{
  "model": "CTC audio transcriber",
  "dataset": "short made-up English sentences, spoken by a formant synthesiser in many voices",
  "train_examples": 26041,
  "time_shift_ms": 50,
  "n_mels": 40,
  "hop_length": 160,
  "input": "log_mel",
  "spec_augment": false,
  "win_length": 400,
  "tokenizer": "char",
  "vocab_size": 30,
  "arch": "tc_resnet",
  "norm": "batchnorm",
  "activation": "hardswish",
  "depths": [3, 3, 3],
  "kernel_size": 7,
  "stem": "single",
  "widths": [192, 288, 432],
  "init": "kaiming_normal",
  "residual_init": "none",
  "optimizer": "adamw",
  "lr": 0.0049,
  "beta1": 0.9,
  "beta2": 0.99,
  "eps": 1e-10,
  "ema_decay": 0.99,
  "steps": 8300,
  "batch_size": 128,
  "epochs": 40.8,
  "lr_schedule": "linear",
  "final_lr_fraction": 0,
  "warmup_steps": 410,
  "weight_decay": 0.05
}
Rows from block 5, named by matrix and row number. Rows with one number belong to one channel. Each number is 500 + 50 x the weight over its row's rms, rounded and kept within 0 to 999. All counts start at 0. Numbers have three digits each. After the name is the row's rms in percent of the matrix's.
# convs0: first width-7 conv (model.blocks.5.convs.0.weight, 288x288x7), inputs 126-146, a 7 kernel for each
# convs1: second width-7 conv (model.blocks.5.convs.1.weight, 288x288x7, transposed), outputs 126-146, a 7 kernel for each
convs0.89 099:499512540547531504495473476470458448458461477448452483523525490491460440438444473503665610556486456439400491528569583572539490488476482503530555571553576596612581531520377479583617554464445517506424346315363380401411424508580582581484490486513491456415569567604613564523532438415419467530558524505449420425440479555546551468424496519514486534532515477447442473503532516483512524439474497514494518523524552541518508475462558554511496508561576
convs0.90 098:387395442479498508521423408404421467506550500461447444473530567477494508521544572602502493489507529546540449481502543582589598388420444440400375374513520528537514465412556506500512515505503479482511533547569584503479464479505514524496511515480453445438553545530507507526562493508519524526546564464508516528516511502488507486483486472407501523534538541559570603563525520526513503436461477489494495524445439450481512546563412449457472494528576
convs0.91 102:512504514504459456425377442473480498501501413428468507535550555551521507489501500477549562553551532515485511552565562559554559433441460452450491536550511460376348362403610578571555550549579513497504483454403359533526514485450440471481489509514506513519441431428474548547569473498502501508500519510523536530504481479496483435432505533508434440437434431446466543481443426418415405539542545521491477505423425482513493467481496491502520513497469
convs0.92 100:545543534534546548558590563525498496486520498480476470487490496442468505542572599624496507514504488446411500507478451435428431447474495500511505528404454481462422395410468495529552533493487449478486483458453472408422451497482434405501485456421441451420596597563519470446438532521507487483517554344371428517568586592526538519487486531567562572577532498467451342433510528509516520457463483524543572586506517511505510483447606548519514527550559
convs0.93 104:524526518500488489490570563545538535528519613555495449437448490465482514524564570583462466463464467480486544533521496478484511519500457423431452435492499489469437445435374386433463443420418407392437475511514493436430425448474507508608596555496424379378500511532499462437420532538512500513541581494464461469504540573525512482484535550533554517481477475478502425371361380398424441515506464430445479476505503518538567604640548528495476446447436
convs0.94 103:540531527518512501514553501448426451490512421445474491509522513454507540546540545549398401425466500516542445497555586578555532460499547555554547540510507506521527546578362429492506512512561499475485491505512490381381412468497497478524524529540530525507536518499462456509582489522553558547541555480481493491489510515525473412383373377367509511514516515483476462473482467476474466454470480486491515527560528516547583610650520521512542578618627
convs0.95 101:531520520514504522538514520547549504467473504506497478478473478484505525554567574581520518511492494494512573518467450453488546499481465475494515531396396385382429503527577560543525538542552520492489488496515535547497462459508538586473478467474474487508347389434481501524515603574579579594597590477485486498519532556551539553524463431441540526513523552560578412440456500538528508419454473466451453465465441415385381387390471478491475466448450
convs0.96 101:492503495470465484499466446456506552561533471480478494533546551464464476504512513508504443430436447473492499483492516515465410421473518500428392383640610596591589568540418438432471508485459370373397428444467463408445505517551549548540518511498472444424650586493446420424465467460466488457466509390405419459514539546590574544498481492536508480482480469469480449503529524514511504495472470519548558532570546558576586589598549493478473501527567
convs0.97 102:533538534529519508480546536510487496549610495471445432446454426553571578560518446415493494506503483444489474444463497530517494587575551534504472422454458470485523519480477494483460441498550537525510490473485494484446428429420460525467473515560572553504525524508478494559609551552513467434443479448438443459463458437546540507489492469478553561570554548547535531573570540525511483441454459470484466452571532523513517517532523497471453445463459
convs0.98 102:513532523516497492486447488498521543588604441489528530559588600503515522507499493471493494507534565596590487510507526546555567520559580552493441438444423431446447412367421425444464500520546543550535513496481449561506478500535528487522502483503497465382493516500516531543596438432440443428413411522527526500500502508549554556511455379368489518536524496419382392442510522476451457516531505487457421424509474457494526547570489457482493474493511
convs0.99 099:402440483489505513512480446448472505557604374394420444499530554515516509508502523552701645576525471430403497498501468461451475450479503485487501547458461453470465472483405458481486505528533562534515509518527529519533520508483493465450452452451481505511540482442425449483499466478519532530542535372410475517536551548467474492512505457457338392451503554572559425417433435413403409415427468501517501503591527453446495531541583531497467431447523
convs0.100 102:540529512517507520519551486445452496558627600560531498475460457471480476489499528570538530529534534540541510522509495485502514442524543518466437437488505518508486451447423418459494502474461481491519540550548522472434389418464490469594606602582536491422595578557522478478458494526535511518538618561571580555513475439560570557521483403334620584564529483471456405417448516578605597516555548518440378364525536553577596594598538518486471470471498
convs0.101 099:410435453462459459454554562572562522504478543518513496468462474511506498503512514512467471460445439432433493513516494490512551553558539529488453424564594584551496421394497523514489495520575495502462433483551592452462464452433423424467495503493469445453527482453437492534513521533530530505477471557546546545537509457569552540555586588546579539507488496517574437397380397428461482575550537516513470435448478501503533540571579533504483472462447
convs0.102 102:494520513526519509490519478442419444461457458485493498519551599442470480489503502511575568565558539518471485467441438465509536561555532514503505487528472443451477507510431441476507506504525529538534520527527520405423452508549557537513497467486546612662598576534516532502448517523539556585625659570572560529518501478479472468478444419473408428458502539570580389479533522523531502485505478484493502519495486503548520459418601521482461432435456
convs0.103 101:413432458480501514522455493523504498490470324370433501532556534499500513513519517527576593598552493434424487497512525518520525468496495458406406466475490465429407390421351364421489518491506588552529491473465470404389412466519526533473497534548539489407418451484523512525555464501538540530497462409410439473488476452414431463513538533529490543543516497479476570558529500493464450504518527523527515480618584553525513465432474489510497484489532
convs0.104 101:414440473497528551542550539513514539587643550532515512517512488349383415441477496527576562539527527538559492504491478454423343413406413449469448416510534564586581544487380396379409459469460407440489543570557537477515529533551527493552537533513493462420521516493481450413426473469459458476499522432441463467445492536495494484476471456441571550533556553551563487481510521511461426465467477492486502552576557543528532571634487470458441438454483
convs0.105 100:540529519511519511481429457469473457412324475511531531526531554460482484479464457428563537520518529502455499500465469457463465433469463437424445500502542554525514481457458501522494448424432475512557580565538505526525517504495468471487511524530530560611568548521487453422375464469480490506531551544558556519481451458534567572551528518518544568577592594590566488505516528537545507512541562564543508490549525476453428402370521507496493455418376
convs0.106 101:462460476499521544567489502511522520516518508459445451490514498510506516517542550577494484512519508482464508479486496477422380538497463424420429446590618607553522521506475457459457492506505558547523528526549553390387402455483504493418442486519532546523553562563560522489449467468461468501556599483439451487514539568564528503509515503456505505525522520524520477475463446431429424459462492515527561591474473484487497503510552526497487475482481
convs0.107 101:408418443464494538553433472497505495529577507470476510534536520512484471487511547560584550517504486478471447465472443387375382591584563528476426378512506499507514530544559534497470482482485597550520508507515519534512492505522531528513506517537530515484518489481496495504497537499486488518546547465436443496517524549531509479463478515508456450442450451470471514493479460411347337493487484506537564599505492497501496493513462479501535572626698
convs0.108 100:551556549558552552541425445459457464477492403404416410423470547446454451443451478489583540498454470489488470500518517496486484469511529500468471513488503513512498501505628593557567556541529487508509512526538550564540494492512516526573584574542518496451564530519485468459456575551527487452431426346403475495495511531409440486509538575596381407457488502524521547526538539508457448490503511500501506503471477480490506507492445430432415408460518
convs0.109 100:478459450449473518546537493472480504548601507502502475456451466592565557501472452472392431443471492498503497511545555531481449419424423451472457470507518490463428434459450487517541529513479505530573595590545515456455472475473497523630649629552477403425543543538535522485462542507452440438444486517522519502493484492462475446442535558547511490481486466479483443431442467462459476537544530517493490514487509519563591608636552528528529509496492
convs0.110 097:545549541518518516540538463455481533556551633570534513489432370390443494519558564540514538534523512470474459476482504506494475429489518515501510528518541527503459438427491534547539469457496442505528521496496489438448475477469456460650644605545472417381466501510520528525513500510490468492531557474488490492500505506602570469478494519528651595534498458456493473410391465549575551574530473429426460479507526550567594614614476489511533529531527
convs0.111 101:469461453437460484522461445423439472528591460492495496494481499486488511530537535547566563552559561562523467493528543496466429478512544591649662664493499516514493467437464476458455494528548543544543518457424428527525541510496505486445456477484484476455521509489482471483490526487467473479454412509492467447448476532473510510491488504516476488515518518502472367416454480492512520492517562559539560588566536482451449453450533542490462453433379
convs0.112 101:401406425449478517559463482497507498497511454459450478517535540541549540550547544549460483495499487502513464476484496507512525535523535539530503476590564529517514473445517526522507492482478557515502513524553571520518515504503514524424490521538552559574632609569505448443481523511523537552569615505515517543561560554466464485490485487481461466497521539562587416417414412428419394475487497535571558543469456449467482488492558550555551544584629
convs0.113 100:490506503484455440456543497454442442431420430478506527523496489482480490488466437424519511501500496488496432462523554533494489407475521555589611640473503526521524548560384434483508520513508484479485484468450460467444432421421436461473476479490513555571605562522489505543582475460430427459484479336340395444459468472555555540524483426362567590586544485429410364434483513559573553431461464459434444459543551538520490497490634575528539558549528
convs0.114 098:552549544534515507510483521525497495523574374374404463507501478476465451448470491504460465447435441477489548572584543502506487589534415381408446515559531451390382384406516434437489517455406475472459423411419395538486390419505522508500505484435417452488426414504561550509477476419444480479487484420357350393449501573506478472468485482404407478526511476445438508492486510479441421447449491544561569597462482476456440446483497488502511476457475
convs0.115 102:495475469486504510520462438429432451488533467498502496470463470499511529538559577587430434466481488497492391390437479482483538535555575530484476483432405418450435433443546549526521502515510472499540555567566578397439448484504523526405473547580553518494621599537466464460434506510538564560558592468480500502506494486347403492514493469469407412443468483515560454465454436411383366458515548549529494486428407426451456483540470450424420421459495
convs0.116 099:392426463503531552562524555559534509476449532516528543544550537394423469517538559568485470460460460500540528535470395377436498576483379399488529530681645528454485548567352387433460487507488581540510498509472424428472500491485480503657605508428438490481433457501514470445461565559550543553542531550552546510497508520582558510469461482472509500508511472431413531508465416423416433520476457445467512539581580537514527546558540539534556553539543
convs0.117 100:576553531520481470457562555541512477490518545533541536519517506497521532506483476493529529530487443438460489517523472441454475630617551452441446473434457474452444464457378403458506528529541501478433400426459483429446473514508478452516521481424440465503508525556574581566566481480465468499546554599556533510522553559578564527492467442400514522542544535505452309397477488466466463543537506484490520530527510523522505486481536503486477480490474
convs0.118 101:346369426481528558625522525495481479481501427489534542540542534517534532524535556535619614580496448451481574520471409388403425434405423502537490479428405414484540534522531542554532516506510561568573535477454447531544535506496491459501503511504472445448609566497438412450502469495525546544529515495474494519534534541434451519575589542484444459476471492497498417475457433433458482500473472511523537540602543503502512508459546480468463480476495
convs0.119 099:463470486511529530516427476511511525539556413407417457481511547529500479483494512538591582581550530512496425401380382403462523449414443485522551575510504477440444503551622617579532509508509610580545521495468459513514506476448449476574527444409431506549408416445483512523542585559547529518523521487487494500520532560419471494481438403394376394410446499533536427411444470477490476486509506520526525518520513520525529522525436466498535566547531
convs0.120 098:580576563560561554564487486451448462473476559533513499468412365544573578571567557592475502513504491483524504507503478459459458416399370389477523529364379409414425438429554574563544520497493588579541521502509521496476488507524549565566595582499452454463431455498519517523493606573537517517519497533514504455402388414487466444435444500506583555503452444436433410454455481518512476532499479424424460504480496518543548533545355401444510560622652
convs0.121 100:380411425445456456434509514487479491531581491514516504488458436548556558539499450424454471503537561557555466490506502481492513556542546562583586583488555555527508503499399389493543529479450468490537564543494448409417452496499472459435508547557538482438568529449415451504539438455460436426401402500526546554568552547501508523534542481423537540520493477480494474481463461490516547516512506518542552547543505472467464476489446427429477490454422
convs0.122 101:426491540575564515488410398429465503518540517496456458502528523544508485483490497502430465483478483505501614562481406377383429564550537531520486455511516501487496466454391438464488500493519470534547534505499496413471502474457473498585566495429410361341578495418395436499528432448469475453439456532530515523522515492577565554545514480497463483493475471454450589557511498488495503562538517504503496514518504498504500492499378374414490513557568
convs0.123 098:394417446463500516545396419459497516519508449442455478511552542514515500507518540548562526503505507520514457469482516508505490529543534475425413426610597607587550512503539438353366408442506461447445451461459473466449458488499484465605588576519427353359518504500505517539547428455460472466480510493511532528516498493391429444443440475482431435469493511501487656623578505453453455518542551527512483489527512503508517555565445499487474496529576
convs0.124 098:603591561518471428457418434465500519492430545586595540456425454510513501496486513528564548525525511494487510553538436384419471410430434406416477531481458458477465449459463468448440441468510478466438443476496484526509459420427427452498482450422443481551437451461490511536556552538538519508501516619601557497455442464436439442487506529512523510480477515569576415434479488469458472527543525507520528508538536505490489473454438467513554567517472
convs0.125 101:480486494519541535523507469448469524590638482479477486493478458435459475466453460500537526512491481478482439420453483469430437405459462454436429394412451497515503478443377441489526527516498502520524500474459463457476504532522495478542557569535481445405545543515511521545581506510528531516520533458492508499487483512507525523464413415433548568568553538516503461489528549569576548578585565520464433393602544503500535580589615559515484500533557
convs0.126 098:664634581532494467448475493480452430421442473475460469454508588461495510513522543584421464489516540550554476478461440429448509440419424477508524533420440442471503542605414419423459503532572460485503526567584578427436464497542561581574514465470486511549449473503535550535509454446460480506549562518501487489483502502472460463513551549542487460456492524549569510531539518509524528351387407429468510575442474496502517551584498537580586577548553
convs0.127 102:499516526517517509506525536528520528566589571557529506480441414495491496476462439424393410431494536541540510505500482439401437534512482415377368376438453470487476463476455434432451454499542508516514501473422406498431443503521478456521545535521486428386474475491489489534598477485499473414394408478499500475466461453499484472503516491470560553547531502469446303412480512528570596546556553503490470409552529528515505503508622528457446415396414
convs0.128 099:515512506502496494508586576548536503476452568564542509479478497503491470476493511507409451499526547561571520511482462520568563602579560553539528533394385419481524572581393435456462497541547473479477476479503514380401416478526536549491512503465446451473532514493483498507526452456469490519538539625622577542533526525516505509499463414385485465465470489503502316377418424431467501502498490495484479468559545539542554561565584529489489501497516
convs0.129 095:609581573571565538520442455447475506532553472442450437469499524531509510525534515480480504506504490495520499495509517528534529471488496524530549522592580562546528526524443450494529538496461526543535493480509539427441448468512534539532504501504492478461543539520480491516531506491466437449457483492486466453458474485564541538540557557541458498528564558561575447481480471454416383497496484482495494475450512537563591618669468452462508566626676
convs0.130 102:567557563531499483469497462464509554563558533533513491481498525522509493487524560567465488521541533518512458453458475493496495560583576540490456465383423460480479466483383434487484482486483503531545535514503507504499502502501485529530526536533488423395575528482475505558582445477487508529602660531531554549526482418536518502484428396417548524490463461476509457497485457458463463458467485496503520533495477508526535547549453442456463462491516
convs0.131 099:586546535514512512525474487480488504533559399347352408470518536522548548549551563576367452487502514520507495502511525510501499455495506477462470481342361407468511559577535511495496506527532494509537551586586516442445463481497514537482506515525523519503531493477495511560597577567540502494519543494497510525514473430408458469437428430407407431465490511520515537480473509530532498440456454459502538561500492525553580602600391444465468495510523
convs0.132 098:480474466451444461484525504498502549565574614592564530505489477575576565560556534533396447465448451461473549502455440446458437414421435518564546507395388373417485512515398431477506510513532374402426394426478542424460504527526545550426388384441531584561431450489492444425416508495507532545533480416416414445476453418580535480492500541564583556542532522493497519473459478498497456496479455434429469501444438465522536527488659591540518519515528
convs0.133 096:671614589563541509487488525527528535548568384363372413449482522440464482507535566592415471511520502484455507498510516511499498440481492481480496545390377403473528561564563523525536539529519437459470474480500497480486501527539534522466484490502525541536490473457486512520510489490523545567580593481499524541533503479404451480485467465443397405438479506516537585558515476480495498360415452460492509532477499509550575581559351423487482492503531
convs1.89 110:373410424434416412435438441449454429365334561547513468476526553503545558551510461453588591537527526500478427463501511476465454589585556529517542535500551550511485499528442465520543523502503505493483472487498502514526567559527485458487527530513520496490466485505536544540510471496507501469461468638596545500440426464535504483470458487498475413424459479466463514475464476503537570606629630600584540460567529538532535489419591539477473486499497
convs1.90 099:465461444451483531556378410454488499501499495491494515526524474501481474484500523521579573560527487448449533550556546550546528510515531552561588615503487494508515537557547526508503478441423529515514527539545564604583558566583599574488468455467499523547421421405372404456508522512506510516486466493513520524502516527417432488540568538508515528512492469449436656608533510484500500510529539530510514533433455479497514526536457474483486451417399
convs1.91 100:511537525487484528572467482506509507497527523551576587570549535521542537552579597619442434444464457429402452468485517531535539537473411411446479517487423396442486513520542533521530509502500512496499495452443448521473440467495522515521457441445455456444509469429397441460453454484477455441416424502525519476427406389443460451461486483437491472446440447442464594596597586594566535518533537507451419402415397373365388438493444472499492473486527
convs1.92 096:418451479490515529521560534487468478471461529505464410364378454364386408467534591609548555528477442431462542469445465481490481453446447476502484468514489521569581576558500510541559513472488487484514543535512468400421452493520517545491503512529556557553507499493474440444468450421403457507547553522502459451472484495563520481487489485520489490492476486469459424443510527546562572612561526500472458451615541496492464442437575575522488473472470
convs1.93 103:481442441474516545581551539522500509527562450437468504523522486496484489517517495477467439433446453481519494476490522521497468538528527514489466464574572551526487487522463462489492506531576354379407433460505562559544546565566550533499484484513545537513531512498463430425419574556517500503520533432431453479505503505564557552545526494457563546508482490517556484517549553536519539432394395452517562585476508523509494520555426427422423453498549
convs1.94 100:537555545531503498512522521510503467452431444457452461477491520547531519480470465484461475492510510513514450437460498545554560624561492473504522518405457495516508489494371397430482507499484462493518517521510516410432479519557570567426470485518545558576357411478532549549563453460469485501523562554519473472488532589536511510496476440446534516515501492494491453468492520525517537484472437417422452494518513534542548551567475481473500537592640
convs1.95 097:488492505521539575594430446466481490499533522507516526516524543388418461500535549583474486501502486513517555524514502535543545508514503508508553574563526493478474505560568529490476443418414402420434445449487532420464527581574563566518510503500493480451548573578553526473427523514497489480486512364383453521563594607474477486502503530580549544528502467437420470512552559570578563509500512528533530492495482480454462481484405397423429452471483
convs1.96 103:449485520540544519498584577555523472427388507473449447462492525479474498513495473467505475434415406409444427427460506497504534593577557511495514538510517533513518508507553554542541542524485506501512531552558592472473479505553559571545514512502473465457540484432426438455477428452458460482515544568539553562508449421569540533552571584568477476472487494529548458454474493517540582614576522494478491521574553561561570568572517552550519486510553
convs1.97 100:481511533556561535497540517498477476488490561538525517506501505487470483524566584588374371393396396426440528484439437456451426449496539564583566535532531517526562616633622592556558548524528456449469476504509490465468493519522506467490486523567581540490531557543530530529509520497477480479482497510524512499540569559502496496494475497531487496539558568574551519516517525513520504470494551604621628633433455469489520535550457474493491484503538
convs1.98 102:699620532475446436447474505525542558562538493442429458506509500588523502532566594598513506470481487475474498482517536531498441495473476526556521482406433487500490437389445443468462492538538500488510538548542528483532513456429442431617594547515494478466492472472477504537585482496499527538589624589530498493484491508433463471481506484472447475484483480460430519485482504525538529595550518493474488491438448479494497497521528512525542561589593
convs1.99 103:444451485500484482483393432479494503494495389426450438418424479605583554532490467450643654636607554499488468503509485460466488560555534514497507529597541497515535543535491496516508501498471539511511511533544570494483474479489512497519516526539544544553504516503503464447465529505493490466469476402436470505531546576377457510529527523528358386410400422451491472461461462471464475437432459494519513518511506514502489450436495461448462450456479
convs1.100 106:674609558521494486500528544551555570572590550533530526516518518467461454471496519537570524487484521565596579574544527494440411447492537554531512489515514521517491458441342381414453506532529476494508530538529507494520519515542607675627569511472447404365600578552514493490494489509510524535559578567542545532525499482591605581566564535456587572550535500490470510522528538521509530592559508476469445440520511494483490495497519546545535523510511
convs1.101 100:424449480504515527514512504497518541541527589532477443407389373495490498504476466453497486490506512506507505494493493482454415605562489418386417452526509497480435398386519508519515485440412451476482471468494513480437458483505495506492466443419417378352506501445380365371367496527540499447442446546527462402349358404538530520478465496509544534519511547573569530549550543535512488587572537495444439450530525518500507516504437468503507506516535
convs1.102 106:552542515487442429433449444452454441449497410405443486503505487415445472498491472473513499462457473469460485482483509529552551520493469478502541569503502506530583569494445462516550537502463501514498475465477504503475475514537577636503475471493539560561664611543498476470469477483485492484462472547535515497476472516494494511525506471430404422455495534543548444439447479518544536594566530487438402401654639595514422340314519531542523492461468
convs1.103 104:486461442445455457460442387363370412452466360358398469510523531610562529525528538535505523526503494504491421468500516509481467582546500451436439476551517497483469480478551535503475469491504558556542532495471447599590571532512512514526499484495487492480477492509507542569607580563532511510500487472444437479535535550354387434466471476491486476484508511496485551513502498508539551456463491527559571575463446431445447452447468441474534568569540
convs1.104 104:490497494514536561598611596569562555571573503524546545525507533515519536561578582553567557527485460475520508478477458425424426560568561551520515548440473525564581579554504499495501508517493450466501539578590590526488478492525544553614577538515494477477531485442447464486499432429419461529594631486497498492495506516646634590564560565566534528516513511475470492436418405435490538520503505512517527527460453447461479516542545531515495493529567
convs1.105 111:557542523505485483479525481457436452490524478463477519541564540509515506504527525520538505457421391354333506479480504538569583489510513521518520521507524523525528513494475466466463442432429490484474469493511538481460442441440449468512519514514514502487529526518487431403388428417419419414409402489500473454423422424540525518520523511495506491485497520555566488470463452443431422486465453443413384361559541522484456421425606582545485451440460
convs1.106 100:510486461451443460486486482490491497479471436464479484505534552443448467490519520528578566553523503478464443441458457461481531577554538499447432439561576578569562544511519550562560529525508517528519517520533517474481524527508453352512530527527528523541523500483496479402321475464447478476452414475449477524540534498500548555541532528528419448507546527492490492488496472470478502530534521520519472435582542505472451439446616561493417371402431
convs1.107 101:507518518490461434455448465482485474445425420446467497516529538581558528503481466476518541554545511491496465497508506517543579585590562505477503527531486458475508527504506513522534526514522504499502502532570628506485483485467455477461516535527526549597449476485445416404424490482473495502515526541545549536515503532427480524552549563558472483515533539546534601525471464453464498515544543527488449428433477503522547562565498495499504534550562
convs1.108 099:564572566531484476485444449456452452453484430415431470516529503474474486514559575568465473473477509540575430401448548624615545476477493537540491455423430479529523489434518450414436464480507451482501495486469464609600591556522525531408378353355422447424428447461459434466534533546543533514487470524503490508523503464422462469442449426428415395405455502552571513420408432444464505452494511495471449429348423444471480464451483521503472477494504
convs1.109 099:589573535494441447458554551536508487491510436394406436475514528524551561541485442432495449446450494526537502429386399402420461424455467473482514522561568558561541481441434423449491533571573429449487537573566548496493489487476470492564507477484497479459535529529511505508500453475488486461460490446423408454512506471570557532511473430408458457446452490520527414418430459492509550498470443435426472494407425440460468475482482453449477499525561
convs1.110 096:425452442434426424452538535523491463450440596543513489460416378470498505488477513535541567576563547509449526474457467482457454497501507473460429433466496542559523466421518509475446436440449463467462473514547562559526477457483541557462499527545516495452539564513488502506495545529456396376454534487503537553524510522584556524495454443419560500483474479464454524509510504498517510496472457460448441434589560530500497519516428433428483533575619
convs1.111 100:504500490495492492505367402436439416390407540534550544525509503481496504512508484456450467502521515472431538568553511467455440502475474483511514487453484509492448448480434440452464476446436477476480485459401323466468476490501489473462489501512508497494512490471473497488460502518512518495488489547488470475499491454546516523544569586627474497511514494466411403400446502532554541465434449496539563573611557501465453424386486477446414407401417
convs1.112 101:441456449465488476477420429434448460476482439462481503518523510477487482471468472495564546515477439423407372421472514531550563534508500497512505505422433464480500501465430460461469461443431570567557534482474488441439450471520545572342349388441487520562531556570547516485452414466513545533539529525491474454486536581410449512556559515462456450469478513532535571574565552530516513571563541509491481479543534533518518524540460479485503509494463
convs1.113 097:486494513513523488443419442448458449433451541476443428432452514437419451491502487456492511487468461451436525494485495495524511551540541511493479491465463469482499538579355396462533558549579489498500519548547526403464498499484486468461481515550563547544416399442516565571589467471466481513538519631598529470458456425584510410381423528573457448442474477475476465510559593575551541527539526502503498455501484482501522516503470496504471459488517
convs1.114 095:571551530522494450429457510571584569520476629587540542586616618553535505467488519540464519542540526478498421488493492522530527595612604553488467463460462469479500521523536496504488487474446367411447453448460493494485470458412384416510532547559573553550528537544549539523510522489507534535505449594572577536475424354431470504525538513503444445445439452466472613565519511528509482497503547564543508443461488497469430413386545495502538529502471
convs1.115 093:448435433441454470474481488514538552549530452441463498518538532495499481451447478509479510525549536517486501509489492536575577503524541566583584573493491460484542596589457469503522507479454487505499504522538545537529523520541574593447510534553578587561469467485480461458474462465464459470510542506493435415465562631480443415456522567554487493514536582612612572558563569569524491598554520497476494528537539526532534528537438494538565552495460
convs1.116 097:366412475516534562566615598554511470428393465508513499485471454555518496499529499456383396458508530534537502515540526499475506544553558554532466439514495484492501517494456468473468454461485440425396409431492534554507497487462458433494501507523510499544417432452485537551534406427481506505501491496504519501491481450503563594547491443459517472428419436464483509499476457488500478434435443512536526484403447444459490512506504558544553517469446
convs1.117 100:593579557507466453438538518496471437426406535480444423450490531443463455454482514543613577543544547529518503493489495511487415445450468517536523490471475507518525529540390433473495488509570437505563554512497486498559580556520506481530553546513506475410515531549545527525555362409467519521497490510537545538522531550561541511489467452448387443453442445429426404417436490557549512562550549575575528450448424437490523509483512505486492509505490
convs1.118 094:511503499484452408378544485426409424456475414473572624617584547493486507532538554559535561551563560511444445440446481515563581494491499500488503524490476467476504564607517544576599565524514559578577542546552550467510551513489488505536530527532492473504477461455471484486474527529522497457460462413467508526512485497498490470442418428469420455497534544562546369401487544548528509523511481447466479493605592523474440422417474493509515560607613
convs1.119 096:412434450453454466486540567575553529492466432447479502519498485516493479479497508546485467473469460451446427432452476497511513482456461474523575599573569559553530523498562532515486460450445551509473453444442452492499481477481513521380414455484519537524461494507524525518515567541507473455477492298338383447502548532411458481503512521526460496498499493494487540532525532535538527455466487516529530532536513459434431446496408428447479519544572
convs1.120 095:484511515507498508487463469471474459464476576583549492450428438457503514507504512517539511483463441420416535537554558565545518518505502528521470438478468460483515543573474473467462447446461562539493478449469516497496526536540528537520530532528530513504569532478453449429445418433464459434413416418488553571550493436540505472444439470491554551563547519477427548543525493502539553512528529515481465456522473447453470482512347370384427462494525
convs1.121 101:482454446443445470491500510491466450467474514486476513542522491454454492530542528509450473502502497514515556530470437463469471469476489505541549535404411429467532569589524527492467468468499445456473466445431427469462475494509514534571548501509528491454518488454465490495460415435450466500514515456489499509507515528544572566538497466477451455485509517510508460449452432438427413498510495495523566587452440420422447457473402462499487451439418
convs1.122 096:484507529533504475452510496461477492513517496501533559559513448475484502509509519521460445434445481489481511497513520541544516507524530518490476495504491532557573594578476482471479508517547547513512519537578599556517456463503516547446448474501505516531546563544491457470506437461466441459533613650594545481449443468472410445483535534476477500482472472460435465466470485497511508637589540495470473520483486482463453430422509509487484478488516
convs1.123 097:538533516497490510529418430468489505508514429448481509529534496605568545519505478457576587570529491444411498514529534549565556569553527524523519489628579565556536518494498474463472490514512551547539531534544564550573561529511474436434475513548568575584413423417408440471511531513519500490476469520512515493486487486433457465473479501524454475497486463462438692644549475459465469449479499512522505515414417436455490508536524524529527537528516
convs1.124 107:514526493486503506499530516511504504500513522476465469490504510517502459418399431456572560551524501495485543490450468531571578562570587541462428409465498516512503483460474454408403470496481610588522468434439480475442427453474481507524532519486502529521534526517505502521533424484496514502505500457519511461431450446589549484460444432458486495506502492492470445390403451488518526487467433422406406423582571528495453457499489484488498510512509
convs1.125 104:454463480509518535529508520512508499503530484490519558563564561485536588610641638611532526519512523511497424429448441439442437436498509517522542573462488516518535550577440481527551557555557539540543531537537531491520529509487507527552588609594563522475545563578564550524501418454481527570599632491483494502532580604582542540518514515507510546558561564537498511541563555558548540589574533494486508513499508500509501482462584538511501509539618
convs1.126 099:563545530511493474467524509515554582594583316381438472494493471444465486490490476467464424414426477508537542533544562551537503524499495511530560595452433443449441418393466493502495512516542442480517540544537529448467473489533599658563513464458490520543483480470457460465476414443467493499476470443474476477499517522432430447471490510525405444474458457476498386421443444468501527487478477472485502532407456491521522499467543536531531509493456
convs1.127 103:415461501525538539529423438467476491485474507513500487472471472547551537536532540543521534551524517496464504493490507515496475509505509476460462456497479431420434460474478450454464421421460540508492462442436455497492503504485468472610601604587548506442516487460471484489492524494489528577619641541546529527532531510572545538536517494480484509524520508502510536533512518528520530585560545556586611579536518490462442405384492517528558559572601
convs1.128 105:495526547544534515493550536531509505480454618577520489493507519396441477507518506503520517492463420390367558547536512543550528399420436453463463473515505519526534541552426416414436470479488434480489474465486483461471476474464461471522536538543508472459550546540533493457426421414433456488492499474489505501510507493588549509472470473459458442425421449495531403372418465507532507520536529513498472472557539539524532508490419495524507504503528
convs1.129 100:498503516516515499514519530526517508508513551514479444446450462594556513481475473479563515490480481492492455426432476514537585533533522493449416388473523507486483457442493532557531489476485499523539534526540558547548542520492458453506492471473463455465429442459472463448428425448463459461487537535515485476481500506533535532488428352290561555543537536543540390460511518521515526624562521481475470487492501505517520539566465477483479484548591
convs1.130 104:650617570518489494510515490487491526564593445448471494533542516479499510515550599637481486515506490507531599602558514510496462409431456494530551567477477492518552559538437432436465494530570479461457485522558575577538515491480496538573550514493488478467582583542496450446448443452471491496514538509534556541516482473377408488566579554502481484451432439489522506493485486494504510464463454455450448463415453512540530512510427398433489518515510
convs1.131 100:577529509483473463473481446429445478509506384422457465491540560390401421427428416441588558519510505486472420435491526551553552481427372378413474532523510493471444420412526506513499479466454422449472490522531519429428442486518568635581571519498486503541458431421425459472475477488499506495502538457445454472464450446470450428434512573599414446476473476476502437480503473457463514517509499509538544575400360365407461519573539496462453459522549
convs1.132 094:537543519509511504505463457457460474497525517487451433436480491540485466456446417410541509480463486480432466480491458429420452473450470443426445455537548536475441473493393436435434434432455599546473423411458482538548525484448430439613615613561488462464447483510484465467488548567545523485471464576514510520536514478620570491433471544561566577573544502494490455502526487438434423572505471470486508493535513526522507490484523516480456479531540
convs1.133 099:595574549537500481467549521505481474461440352400426451477502525310349403458491523538583540506494491497501386386434489531544546515455428433471522559503481466453457451456564555543527495468454378398458519554552539511505479474505559603579561536516489504513441435456483497503500537540524513504505512447471488500497478493419408391418487545579397431460460478483536423457477489477471478508501491504519539549414362343373443515561559534511493461455448